python train.py --encoder_arch="convnext" --model="model that predicts nearness at each pixel" --dataset="small renderings of single solids in any pose" --train_examples=395000 --image_size=32 --crop_scale_min=0.8 --horizontal_flip=false --translate=0.12 --cutout=0.25 --encoder_isotropic=false --encoder_norm="layernorm" --encoder_activation="relu" --encoder_moe="top_k" --encoder_num_experts=8 --encoder_moe_every=1 --encoder_expert_mlp_ratio=0.5 --encoder_experts_per_token=2 --encoder_shared_expert=false --encoder_patch_size=[2, 2] --encoder_depths=[5, 5, 5] --encoder_widths=[96, 192, 384] --encoder_kernel_size=7 --decoder_norm="batchnorm" --decoder_activation="elu" --decoder_widths=[48, 96, 144, 192] --decoder_blocks_per_level=2 --decoder_block="basic" --decoder_attention=true --decoder_upsampling="pixel_shuffle" --loss="mse" --targets="nearness" --residual_init="zero_last" --optimizer="adam_atan2" --learning_rate=0.0016 --beta1=0.85 --beta2=0.95 --max_grad_norm=5.0 --max_steps=10300 --batch_size=256 --epochs=6.7 --lr_schedule="cosine" --final_lr_fraction=0.05 --warmup_steps=1030 --weight_decay=0.3
Rows from expert 5 of block 10 of the encoder, named by matrix and row number. Rows with one number belong to one neuron. Each number is 500 + 50 x the weight over its row's rms, rounded and kept within 0 to 999. All counts start at 0. Numbers have three digits each. After the name is the row's rms in percent of the matrix's.
# up: expert up (encoder.blocks.10.mlp.up, 8x192x384), inputs 256-383
# down: expert down (encoder.blocks.10.mlp.down, 8x384x192, transposed), outputs 256-383
up.111 096:433506548452423577555501445547541525509501498488467598457511537497489566551558515546523412476516441436563454521390517512564464559500498584468550533536577501457504484543526454545424442447498418418463473481473500439548471522470507576422485558471473470463520558450422506511475456460533469396535439444635387537492447461462452464573500524457480464542525588559482483505448424456451561480605
down.111 098:460504539581533513519390655478512515445558512506478521651494551404411535431499590411425491501472535544440537527513496418428414447492476528502429497553398457513503482507479506525492520493639508509467564477523524535552492552442542481564439508440583470511503496425550480488439526474491602490526463512496527534556495501537406462536509483537512583593499576499496474545484506431554547532418
up.112 100:458533619567486481518490556472518480480419470456442475543608567499424614480481485405469411528499538589451446460459507442524473616513434459438483583506415488580470541515508520443495489505553429475504503480504454530430416510449537522548541479621475534510447480585513471394469443449495541505388455532402482602436453540523552477449486461528441530539456464414505427477475587422466447444575
down.112 105:492596583515602459502444548486607484454413571529512549495418405484520498447500496587575451479550444491491508546482553476458501580573519419492419519515422527503630450526518446470440463414503547549460619532485460593437476570513533472525566487543581577482550463562490494489535388438562551493455466490495537587562503499531410528532460468460487504495470503516603506406434525578526452470520
up.113 107:494518451473462577462510433580528468408553446418492506525451543515491450475364508497537523568488508596563384503488564583519523417499504582516553580585534454494490394483563532542561455527546476488453495394462523502543479431475456467513457480482481474493497537510432467631468464600421536565526471512443410498552622437520547600505487495544524615530508462523492508503448405479517570594453
down.113 114:540480525510473527403471470462616615562572436445502499522494497512555489463529531542556486549529453545498405553532606503496442530501414537516537515602414545492414479515434429570458567535516529422483481374488467458600533486441517451500588569426446459508474522458463567457453558456524471522532531540437456522466448465514500463514457485522502632516478504490462478532545450543580564527442
up.114 099:516537438473435472425531553467508443479443482610549523626514459517513481500475501358501447433537504483491412456463457479470542534510549429460518482489548565445552529481475451479548563479489544519456556508572446418512461441576454549532500537516451445521518544521459471524418519423512557479372504464482434485534584530527568513488462565530466510477487521481510545528531568438436458440565
down.114 113:516528447464510487590520538527527441495513567581479550562488546525456471545441518516520454385539542417509522532457550514477551526520517431487523521458503533597547539563528435517466470433506564534513612537583481618502443457443477434517493520545528523516541459483524478438417486530560528473497384486455476530500480507535473581441554597546478532499495518552584477464491473592502516467571
up.115 093:511505510606463567463433435522581587513477582491487602443546510544437546595401500508550474466495507493441417582530524461539505509548492494410503439503467479423473498512567552497469507408505490570478552482509492594470501511448502518558437514491487572506408496489566528464492589454453582535507471554488468398528549476568516468548479560580479509527509498528488411432547537441508596455551
down.115 097:423519474535564515484516563498495454430427505445466555477573577471470453507447592456503466485599500525475522464496520450420487486490531488459435533513541456502395473521536608486541574444521531561547533507459573465511450532476460526511573483486498500441536435476531408446507580499505480534494456411517565562558506485495442624436622537515600476542478487387525354457494517493553512510555
up.116 112:545459500545550467509510464453528567522516542485478478443354569469425478455512501459477483423511441517471449551510582432517515547555512469465563460521458526601469508509513605496521502595502467523485548440581400482548457458468504509485386455551534516443506522483513495489533437599454433442613479471546513495498494447461514503547514478660419474463542546407491504492482462483428565512417
down.116 109:526450543530468482461514508479520454522473467494486543459576528492478533500525573503488542460493439519497495471482699530504501528478474533490469533611538451528431493483553572503492540439510536482463495453413472540481512513515496524445715508505508476505509438415515493465500558532485446489521448502439570533475493505534495653474552514594516474514503526450524319511491517479571571538443
up.117 093:498614502571481514505398494489466549542483629615469559374477474464540468484516489570478561526493571453508476533467488559457438545539534519445523473493443571577558453506509419430582515599432493447559423484539556369610473466434433498493597416509470394481516405511433488544478483437520521539514597459485458527396426504486533465532539492461569516480441675529533503439575377470485545432510
down.117 085:517413471454512540575563454416479555471511427487492605448555482572506485487574566468557474565407528501440431551530614469585478489480435538505491511500419470498659447531418525553558483593524508572401515439499401558497498482604534482489557515456515475528534560445534616494551456590518560541512475456521520470531432486556524517415447540561517499479552506517491406486477548497475556563501
up.118 107:443428581538545492592418394469572453480506416466452439469637480554474497534559425562520531380543453452466453455502531414468482524517485446500484470463512489541461590538539497514504435365498522564469516580414423454459503490436514502490514516519351396455470497498468506463482450421421524509471446477484446567440461479466625498538481515479385561494483481419472502485564563471469496489531
down.118 118:531570564523588427516542559496546489428494481574405517576497537490437504455556605447464504448549595555594430502492511558455592556547508446540460516453431480499518510518525484475524540381477490518506582604469498623402521575465489437496457438525476534459484524471470465546485463542532488502452389526543521612550480568561500584600468449525532499472522446524556452491357450557501462520479
up.119 101:448545456541517443466372497495540494582446630566439496484496461491625520526368495530534477536529506491465457485484562441353468497514571567488573551419542485441502486511508468514519562561527510436471481512424545422484461561458471446554578493511513466539522485424446456502452542421556496550435468350520456620502569470394488444545571446521456552473547503511486463531394517479431637488482
down.119 095:522406401548443597517446461498530597495463430494481528484459584505511464539542579497512583457492486474452535542443587461516501401464443485517504536494414448428504557533458555468522543571588446615493441438521521423456492445511511450499487541556473413519495573375525561519457493542483579450488532475451496457578501541550520512453531540452451496488531505520541350548505583505421505514583
up.120 100:478616487499456517447508528540458401459393593528567530563453465435594446487504515584578493458399521545464415498458520445466646580484594469450549460537511550521533487440494520407543519552499459402483498464574540472510510462605416485487522453487521528578533495504420482462474452402555528442404519562500465462464634505541469558544526513519468489563477542579491500451479440506507492486511
down.120 093:481474540487489522550519496484446514488542488582463573496469462577488417543413517516518558395524517461472496604452600462492490508520495456498576508487482551619563596560478502555488469498464522490517562468569399552567434486513521500483546566510439539528553479435511614495473536449552629486483485494483386474558510376552491512429481597476519561555469482527522422497577500530461514496513
up.121 100:547474521520513449537497462479507517551518588479566436493447559482403461444608528405487517520551448543497514482500544446517495581540564503523575470500449579522469491524541490549476538541556568482500474450604377566509420554546487484480428513527558562404452471492617493406515466473569539454533572483459580452447424465569560424520499528569488476463512545482515506470552530461504497525522
down.121 099:453471526534519517532531542488500433454464517491500584507526550490508596474471585473449496421550441522501450489529678484475511431527518564472512516568513432534451530472509551541496452453496490511477537468409567555460474501510447532524683447601529493496536405455482447418449562515515462498503424553516521527512489462558465570467541505550473465500484513487520302560494482493542557531474
up.122 096:593550444558542440568478461485462490536567514525486562562452555449466479544507453498427639443518520501515475545432483520453490593507513444526511442562450489514564506535498550494491553477517554472545440471604497440511482464509446550470539449465419498561556449460528489505436447386503514506579501496462420530374475491521511530527540428598547452550413588507481476450510340518509519461502
down.122 092:389462568474512475535552483455400479457488503455549574473499467580529485468486541471483531521396484457463538503505584435581470524498427535520590437481503469514643480516448593480560469551507499507460499447441418582522436538614550473449587472571471503519507497447538635517538499579518545521539460523504455454509596469532519478368459509546493535546546561543481437491565488428467571502502
up.123 098:479570475547473630544491442548615517433547475461548511547418551493501562473475469531515503467501510529558456506448601574471387437529583431466537540477491524540483477607546499482480482558483511481513583465373587522483508476512534459502472558480462484477486569460444467567449557571415601472519423551546457472491579500476445554523519560531388566613520555507562517486413538477496592540554
down.123 092:442479548561509460422425525495566589510533478423482523508464438482479512455516468508535407546575496548473410600536590455502385532494475504535454559565348558559440439543507431555442639522555546448461536409568488487521483523412501472463510545442551551519509500493543592439466531438503545513512467437415543558448453469519518504499491529572523565536527518491499479460503528573575561555471
up.124 097:476567554489544487478507507552442422439399467583511472483452487440488559516540568464491474523488494487501460475449446456497479498469393530492549570552480546476513457541532486512382581554454525448500526466528502456488526470596491577531560419489556583508512438611518515519400440479541486462433540516514481456383560579643462522508472469498542589477474519531490540443602485551427465420519
down.124 103:503419489587532500552472488537536523550484598471523500575403471459540491544531510541531486469515440564440464541517612516491505530583554590529543582517479473528632450500372500484506377500497516551548440410543527459551403403515425517538620480522532486466578574469454477512446428448607494524462499530506521538509506431457535448531429497542522613527533513447519497460505466568545443511535
up.125 103:416479488516533459545439490417616444529585452400447541470617534477435476512526410522429435374505436543448523504470496384522503543526487591496538405544520504509464562567531482467530424477374487531474434556416423504484434457492470560540570504570466623494469510445500456490445454501454439421608517482422474504511401531475583420498542420569565514459566494441413474499548491545529494522536
down.125 105:475530558563604499525542551417524500475409491422529484510558569509438490501515565458553482533544534500537440480476568508469542583488482530465494485483491555473533431444499572409553496423487532501503495516472553534483481526612553488524534394476431458438409478460483518498546464521428491606474434486562482526493458504439441517516529435454575542508545443515446435476417431501535448458539
up.126 102:467566438501505491492404500570609518498523504533537532570424618464445524623412446501566490467409505524435549487496496539454534554481395520489539518463453505484534521523536491474529405564442457527450563516440554470395417446451507541431509449553521557566513483562465515595528506566466390498544469518499378501516489528606492560517466415616504396507533519533457493424464483584498524534454
down.126 098:546474573551503535380559452411520535472486419462511551461542499484523530451432537531539508589493525535413445497541544447524420534542382497513493496513467503548468453488554585474419557543523489514454466409469512461521455577498612469412530500460479399431476506472555604459562605454475459517559488457405460489436488450488542489453510483524567539555475511482377540575536508496603594592448
up.127 096:554533508515486573494469432445520474568455511568470500484460522563589610534412530445513431529567528519441425544543531540452483519446507458469511510525504539453533484464464451424482552438571494573519563560546587442478476475444459474511552509547515450471530400439562487499430408380576510530496481498542471593468599469438487518611554530470531520570462486571478386422454500417475522501397
down.127 086:464468470454516524522435501513535585460538504441504432520458575533513473476566501581545548579459478531465553551472683430544524490476392524489594476462455559445585519485434468390444505577596488516539428402471489479508463455571557489524556525468440447502462510459471598505519458501474565518538533481542427474447473515539409474480478540500515518510458557486569498438575551497550504490480
up.128 101:523547523620513565505515521488512417457481485473552485560544564562469573517526497478348482465358477548455497560442472508516500515468536610488533541429434452524562504431629575402520501520476503524388500509554436563385496481541521438526544527589471464447466566565542490431514430536586456489554577524477523545477499473627475507471515518455537472512460523492477467346392499475489558471544
down.128 090:525554510507530479453482543411537530396505508534509556408465427516519445355549468559561425532556462512410529633470571483513453548583492466521508536522433471494631390523443529486510459535486479558483546415490419507535408509541565507460577543469577481517582421514512608472562534389513499466505539451487524524485480480504524510499416454483523538514513601411552508461566527548545507548554
up.129 103:498552517519432516370434445520424507537546574504424500513474441595517437500533499578539525543609529406536548480465530515510500476507483542454578574535515445487492532538550465498426526509525545502396408491441467481569500566541512451498451545474495551501499443395493480479510439536557479414420487566506490547628472564511454472566527488486492542499515446490563570475553502492474496401576
down.129 119:488561470446503562541357587482479540462459476501461485510474550482536474509534530439493486413491555532464578552498463410445491480533473453429531512518407483582532523550459479556467490472617475522528591446539546489532439516479464429614453543543490533510575489494540547479493476452536608485531487608493481549602555511511462417540449493457484541592408529466517389540517484509509578444555
up.130 096:539501611518505425508539470467545538514563544543448490482389488631512473483492449423491525511539506448577418476513478531439506504499535534468396457541494442482541505491522349410439585442508541522463519579514516449470531469439482470522508514566461449453516505587527496471510498458502472554512535463486537541480516547470418541544523598543524529517545540518531454478512506397463558497448
down.130 094:503445532507462486505441569552570601491511508464534476547482501528476534477557586502466508465487428472516478557463631547548516532387422485475520534569395508484511524535415445407456517494530504529523533444512435517480588528499500518479486524564492472515452512473539549530363517531449625525512505631409522432487491483550426538453509541514426615538495463523533432483569464448557589521496
up.131 104:512538573496491502575545466493460547500500547492490469532443499472492533538406492423432504531533583440506531613437502470504502565549545447488453407533443511495470547568459484525506600499565526444495513526531548430557546498505493552512568465596489436523611512570551521492459537393594548472608473519544470423404470474376539477527482466513436498477562524500475511551498456502525532470491
down.131 104:466433511518474473524495518537470546494429537489497499537503577484487533525503577477451540558419494440490504430537598485546498552425477551553512540494464443439560479487498592414551485515519430581498514462454455471420521529584528466448550459568557376459499532359509522550482489554497556526496535497498583416528521488487506562391527514545502480552497507444482357515501516438538593594523
up.132 102:447456537442533566525412461455443411454436412495485469391647525553508516514497521407444546536556472473495471426510528542474543488458493547535560514456504470486516441514406505556417452386447545462549539539391485414511505501522525506507543485435414444509437478458434432481498522498524500457422517549571457479479487455453473509478520626435432542557489436597424543529588484485489541514549
down.132 102:512526488526565526538490535564537554459478517496405530612458563486471584436534634439487460503532570517541464505454568446444554546531580406528461540460495474506491521508436533505504542480477469479489543487578577570478492539386469449579525415463482535470518512498473513466452457504527460515455380538560532592580505467506540485557447462515585543467515482545505438488383516595492427484554
up.133 094:561470514583552453508484492445582401435448529484478483542488461606525507508514491524547536499427497553458546470542466525523567494550450462418560492552460559500533591408521459445555479425632521580521519509521495485487438458531461505621516491553554449474547517487498443572497506603495564500448513486494502455539637555465499488493479473487581555581590415405418497534510563503530495472440
down.133 073:405412537468524549496491429473506547468450492516513465422601457535474412508402542486558451497568443456525475544454547581522522514519535470524529539504381479482573407470476529547547516471515535524549571481543480587529534480501502366392502463491431535558464456587543480440521465576484630545559512433468418581507493543510486540448518499542495460464593410506557408489454462539384416460507